A small audio captioner, trained from scratch: encoder depths [1, 1, 2, 1], decoder activation relu.
Rows from block 3 of the audio encoder of a small audio captioner, named by matrix and row number. Each number is 128 + 24 x the weight over its row's rms, rounded and kept within 0 to 255. All counts start at 0. Numbers have three digits each. After the name is the row's rms in percent of the matrix's.
After each channel's rows are labels from the 100 clips, of 14976, where the channel reaches its highest value: "top examples" is what is common among them. Only what is clearly more common there than usual is listed. The data: drum patterns on synthesised drum kits. In brackets: how many of the 100.
# conv: width-3 conv (encoder.blocks.3.conv.weight, 192x192x3, each kernel summed), inputs 0-191

conv.185 074:159132133143106129101164127140179104108149152125104155124141144156146125165127157129144177144139139133122121165085095133166154156121099152123147146125181145112140100099081127148110143105144161152123126173147162151123091131157104159120165098126155163132148150134131145112127168110157139181132149149139140144125139137113138115145160129114140120119114148156149147144122179104106168153161155165125079129112100119093108153144156109176165132115147103129101116154120106157088097136102104131157113101104115126155172137086165158125072155104121107135121121140129126151111140094181113108
top examples: rimshot (74); clipping (38); text has "clipped" (38); pattern: march (30)

conv.140 091:104144127119154110136138134090163142080159132120114130135120155138146110082083150138113122095152115131155142158114118129090112126146118128138142069155128127173167088113149119137128046140128151128099165101179131122142130156133132114134112122128165133097145128131119152118114102126140098109102114145104108118144129128130067103113095125129127102131119144138135126124146103170147097128102114124122147127146109139183198095156141136139134114110146104128138112106099083113179120192078116154136148115116099150135083125131120110069096131133129109165102125144131153165136079153112147143
top examples: reverberation (75); text has "room" (75); text has "reverberant" (75); clipping (31)

conv.56 090:137120107123098127070126134100117088109163122132069090115107128112133105141108163134098141107115087122142102134107146101075071139135117152156172126137149093102109117082128174164137142159101148133096156129147115133112117134159140127086113101110160159147140112141129109130125132121159113177108103154089142127119125103142127116098132126103141118131145151127116121063109129162131104145154118065141130103101125118151137097128128108166137078161162114126101101127136148107166105100082118124136089108120096120130085135144117142114077131168140121105133119106127087160113096121112104160
top examples: shaker (69); cowbell (39); clipping (26); text has "clipped" (26)

conv.19 105:106170152135122153158147112117145128100071079187135135156134097108118146134124144075144130126107146107118143134142122150131135126131125066159096156132114115143163082168091086160144104116144141098105132110113132091138189145128094090134092113123127097143114123086138141098136139136126131156172134109106094110149136101098145137173132104138108174087100126111115119116102124143131129124117098106117091136133099135088150135151088137144117124103108142104129141117070123151140110133131136172092131145099121142110145142132138133117145114135116135119125143118133099188070101107146192146
top examples: closed hi-hat (74)

conv.92 084:124132121128130126123156151088131149125127127133102096095132145101117082094105151128117132066155111140091165137127136083081118115166142125114112070129137099128127094095122126127126060151151123106094129133142124080127165095112105116130078125109132112123142120108110128119142125099121113108110133120111083133138138147113065135105107098104085144113131151173111153110150090178172143134122117104127129160146090154151186062093129129145108089141138096144105107121151137111175117151086097146152120121116113112101119116110128101102125137147111113116133121097126134174143101154108137122
top examples: shaker (83); clipping (27); text has "clipped" (27)

conv.109 103:110120078100130122127093140145119142115118110167129111113108121133135127145112100052148159143141097148134132105133104145135142138094108083155159133139089139133135122144074009146139139085126123124146109108105144108115135139143105095115138141133094027165117137087106128112137123129118140129132117155154172139126130120106150122124130162150122140112142145140107153149077121116124129116163114137134059128107114134106164124161123117143126146079127155077111111119121162140092110129153145143107111132134158151126113154136131114142128110123152132125148138134145119115132125133097178138
top examples: closed hi-hat (83); muffled (low-pass) (44)

conv.144 106:141140128111093138129121171132125121081130145072093128108097168125111118119113145151112141121126107111156146149143141131116120138109139118118170096123176066155103134059118116148088169123117146132111162100100093124132132134146168148137105160154108127142123119142129157113137117102094135145110072123156165131146114137159106134122154137119096148185153114110152135128139133079074129153128122106135114139059143141112125154070103127166095136129154162139091084136138136133068124064122140114124150093125110137119112121092104138160094109140162113115118125146122115125139142138121127137
top examples: cowbell (100); muffled (low-pass) (32)

conv.75 108:133171123114145118127139095113143129160161106157146137186147147135143129110079121127114132147110111114159140136130095150109094099118140139148106083151135137141116095177122070149140070087120118131119141172134132116117184156113119104158096130133126077086119116110078154121109118140169132109133165137114121115127089152121077131126081160168145088099104169149097131146131101123119109155113087104119112138143148125157112140150136168113115131114117127117157095090115116113128164183110136125153081118098127147087114128137116126117147173115111139153125138115096171139134089135131119155
top examples: shaker (64); clap (59); low tom (41)

conv.36 105:147115100091126121119096102147099115120102148148119132116108155103138161124133112140114124107113067150100079112155142133157120116115113113148149129167104114127142145109129118131081161128108121155107131123126123177153065161153090177100123077158142155130076115113104101114112130127117133122114115132140118139094143140140134102144173129144174103125146102123104104122106141075126115149119147119157103135078118128074078128135165159125104105158121102070097094123180097113070155098152115135110112103127136114144094134103117156124104116119133144110146124126140105101126135129112141185
top examples: muffled (low-pass) (53); clipping (38); text has "clipped" (38)

conv.173 075:131130077131121117119144117162118139146100123128122129129119110135132114149160125131161139111109049096091172135138121127169121163136108133140123195135142155082110115118106110158134163120105177155168086103155157136132117119117137149129138116116182136146118156097136118124106174154144187139140126149150155134120122119109173130090113145152123139125120167155122148140097175148139146140151136122104091167066119155088121149125145135106130111136124144114131178148126135112104146134123142109074144126111107090142146133139115127095122084131168133087151097148157126172115165147162152124
top examples: four on the floor (37); clipping (31)

conv.29 082:128093152158099137152165126181143147153124098092144151124131146138116124133120124117146124135138137130164115113129102138145122098095106152097089091082120119152132143147128138121104158095112056088117124124101078129113137115137117098188103121134146096129138143149126110148128167112126126155101108154098146126125081127115116122142079116124110156116072153106130114106113098112075098086095112139099140086141106110171093157102113094142168101150105148159125092119151132123120104153141119125140128134123132135152177141102123129139126129119089128137104118104086154149146183079102090135
top examples: four on the floor (38); pattern: random hits (27)

conv.161 097:112128144180140114120139174093142118124146143117110166173173135128116137153107179135138111132117156117171123150137136102099098151096120163100135118135155137129102094069134124179147134164120143148125184120163126069155164137152160117156141138141167180109126117133134127149107122159140139174148132162114127105161141156151120161127121106126086112148138150152126132100176141127128105145122116148131115140137130145169148175080150130154126114129161130163124140147085095144124159081115152108140151112116112098133127161145162092106125150162142145101115136099143147134111108131140070142
top examples: cowbell (81); clipping (31); text has "clipped" (31)

conv.133 127:159156077118155161160133164158130129112112196134154124145140144143164116117170111130129162119124139110116137142155147159133125133140107195158131117147124114145116135117112158141154163130174138162134134132101148147138135122156152170120182150090111142127135126141162068129144129148148132137123138142188148128103128162154144144138166155136140148140156128154118148152156146100117140168133121123140129175130145155108117121119170130134147137161121145096150141166241107147101140125149146148135176123113139143176130119138158150129139146138153130158171130134124130120155144147120151116
top examples: muffled (low-pass) (64)

conv.67 110:181152090099133148139125144131130119111123151154103130135104162126166130172134108144087122124139111138124117103126129179164150132129124136159119121125101125128172097143109133151129130088106084150118134151116173131124144096183116177088152102111078117164078146144110109110163110146130105134104127155184127108101138117113155126127181138139137150113114120122110122103145160132128166132097105078165110087075129141094123138176146094167159089133191113085154149138157141146115127098156114148135114118119156121153091131134101122098138115163134122132136123128135091110112105108137130126
top examples: rimshot (57); tempo: 110 to 120 bpm (26)

conv.0 097:101103177156129111145164116139111130126127112133157115131146121127164107084155122078175137095145179112104112143151113137091151104122140117155071104144102156115150150171140149086120121114148125110058122153098108084129137106103121137133117140101091102126133140113112113131108120099125132111128114124100117130121104126095111121137129099125098181088122120119156095145066094099117147107107083153081123180139099138108155118115111131158145158126110109141150128146151132108133079116086145112122137119161184149094140118088128120143135098117152110147105118141111117148156128158096154100
top examples: shaker (77)

conv.95 109:142143129132113107116137123117158117106077133178107098147155130141119159141134132108108176136141153122104087154141131125152133139116133163136077107116144069110115112087109142172123140129135104081107116175088126133113154108142099170128141143130122118120163124114141130146101141122220149125120167123136111160113133173119099109143144177124121130132113143170135126127148112117098133150088154082144092113139102131091119150093185127124159115117129090123110132174142134134069164156140117131175119125122154118096111140133145164151100172122130105154131111132097143132108095130141101151
top examples: muffled (low-pass) (52); clipping (35); text has "clipped" (35)

conv.2 108:121123124134169133182138133099125159095140085140166144170171130104172151106094116146148155146107173079164152147159113180130105177103131137183112101142120134147155134157118121111153093101153142148086103106127129104149144111116150147179135145127125097089148112134107128140130142122128152133148123124102104073138126120110085159151101128180093182133147151141146134145096101128101120123138054143103140154121117166155146146163117106116136154109115156128119129141127120108112139123094128123121139121066141130126129128114101093150158133124101112119140124164125145122157115131090149114
top examples: shaker (75); clipping (36); text has "clipped" (36)

conv.110 120:111145086122106124120050130155128145078160172121158089136117137145124115154101135099142140150135136086124095145159131115135096132102119121121181121128095121113126144082133103118116128089138115126128143081108132135114137110133146151070161137111104093117118141083106103089122129135105135098132083153159157112094115124106094114138125159083136133133125123125112168140130118089105110122130114101141120153055117144062132115120152104107134163112101179048121131126141129125098122121158144162108167134089125115100111140099131122149137080130116099131131111120124150133137122127119138101
top examples: cowbell (88); muffled (low-pass) (45)

conv.49 143:154138076106152092127142136122133124126156083124139160114147127132171137121086074136110161107119151112167165147128067204144128158130135140142145114128104137137140111169115066131116093088110116158114148132106128116123133083166152094140116120133089033135107151088077124135096112135120113122117165134121138107151108126137131143127112146188111131115152134110106134116125105145128122136132063128122090133114130149110164124190123123131133099060136139101155114139108118144131124139111097128133109139105139131135100115122087112100114122117105122132122125132149132110130124139099140136
top examples: muffled (low-pass) (60); clipping (55); text has "clipped" (55)

conv.182 091:123151121118118159084135158168103123181152111152122117118119129105060141127103134123145128096158106115147148123132135139159097118098109130130148104102130076166113123162091082103083145118114073155132138143142133194145160101135178121112122138134112095128128147122120132118148121143154125128092141115133181116150085122104141133155121142150107184155167164129171152103157117123152132136135135103125104117082148152101123150146081114131088130107132155148132152115091179102097157119118146112131125138126109163158118116128145106124124135201130161131133152118108119134152153139146142095
top examples: closed hi-hat (89)

conv.176 088:083137157121116091126150121144114154088109056131126130113110134149130146125145153106155103138129103159129115116131128154167152174085119070102107148127142095143120116136101104122099133114113096115141125107094111140140090097111100109159101149162147095163149146138095169112120138091111129118106121107145134158128135122106128102136107096157103205105148122123123145113112112090099147111127150129153105120131102136148094131136100128121104101124127170159117117152087177164096085119161111110129090105148183118115174101123110114167137086138160123133116125165144121091127143143092111139
top examples: four on the floor (38); clipping (33)

conv.11 116:137135136114123156111136116066145112082103139145065153118128127130136144109131118103084130113079122137136123130132150136129138128161135134160120085146124103164144082120129136155107127115120099127112157115130118134127124119111094127133096093137105179133087067126153163100123090139136104141101151120151095100140103125129061136145141127133125129123106131122103120090156109148129150159073121098131137082118118128104117149128136110158109088106155100154126107100135098111135134124113136130129088096102154163124092135115096129104097151123121140136119160103123129126103010109135165138
top examples: closed hi-hat (85); clipping (30); text has "clipped" (30)

conv.114 107:132139104158114110145107165138087083174122148086143126134122116096129155153066146153146111157121100121111117107136104112143100142156160120109125144156124085081160117126138118158111123115078167112106119131143146134154083116144121130148172147129201120121126162126074143142134141138088137130123118110101077127111150154176104150114117135126154077125117129131089143117097134130134113101127156091142152146103193140157154116132116130118121112126167160120126144156075113148154165127124097120119145100097095076121133120120119116110133095143136111108128088121099108139117123119145097168
top examples: reverberation (74); text has "room" (74); text has "reverberant" (74); clipping (28)

conv.88 129:124158093057134134089037092136132139134116138149141090127119161118154143134143103124123145139113117144104096133134119151153126135114104102136146117132109099141126138146141095151102159128108121134108125173116124134117115099126126140046110114152096098154093141098128091088117123145112132111122111118118152148082113129123130109136150148132155105131123085090090123124116124084116125140112122070158072143094129121058097116154142141129119131130135083024125128148155120122102130140147143155131142146129131133106092122121122134131134107114119123131128105091130101131095121118151133149
top examples: muffled (low-pass) (88); low tom (48)

conv.59 106:183141109125129135096125129117143090185133144150119125137112169143144166171120142138144107118135121155123097109138141169133148094147145123143146110124128072109165121140142135128094141141117095109121135152144136098120120093158132144080127127118121134147086156150109086099151109115123118169111107129154091142079148110140127115132157123130121065154125122111089141117148124104138141111069142090152127088107147121068094122168151116127098109098171124087143109160113152167113164116158104107106157114125145114154101159136131143090102114094130125131123146121092143146119131104200097137
top examples: closed hi-hat (75); low tom (71)

conv.41 104:107114141119162110118104134120120090096126136153108114148133150094150123114115194105146118081127068133091083092140169123124130121094139080125106147122157127099113131129134135134123141134088075167111099120132087152136092143105114145137116143143174161146092114134109108129137152126147149102136099156110072171126124124114131064105095146114126078112090120106126150133097114120081112121114180116172143122090099107146124117133132126087110094112129103096127131102127151096091122092136129083134121119174126125074115138120140147123131149122148118142129132128132121106146096144096096166
top examples: reverberation (68); text has "reverberant" (68); clipping (38); text has "clipped" (38)

conv.145 144:165109097132146150151122152138127157141136154122131147132140132128194095106144065136131132122137149096152112128132119155125129152101123191168126116147114149147132134145090136140140117076152138137117135116115120120142114119168151168125146119113049129131133121132116080146147107150117123135121133159159127129082130152148139166130147136147127140130132120137132117137079153104049123125137089124125087142090131136082140135154140123183179142146164124081142145136212139129108124088150130123134145096125167160166128109110127146144111106151142092135153115106141126107136138103100147147
top examples: muffled (low-pass) (74); clipping (64); text has "clipped" (64)

conv.94 103:148085103170114104160124194150119135113118109131144132187150119125184135151067144126135154150128151073094096174141148129145126157121151133108123134104119076109183109113122125119120130146129129132142137075139139106143163120172176137158151161115133142116135134112142122147157109144084150113157094132122130100138144114145168103165120147138118121144131096105149173134078098118098119128095087099142125172098170144141162115118135124130137149139118173103136146133122111161111119072128128140106174131093133116137120143120134113124150124114097087112133167139126113111091123130128148150
top examples: cowbell (100)

conv.73 112:110126165114101125066129086099127111125148109121118080101115138092112118093143135141116112114133116131100125139112121073109109141152084110083114147119131132099115134103148108138147109111076110091131100160163081124089105093126099112091092113138157158140170129135150116147118110103138117136141114117099116150111137127102086125088156055080150116152098141137154111105152137180133116109102140124116114095137089126149149083119126121120122105149149112108102123119121142122204081171133110141129118130131110128111113118166115124115105134150101150130108122077130099165120097099111114126
top examples: shaker (74); high tom (53)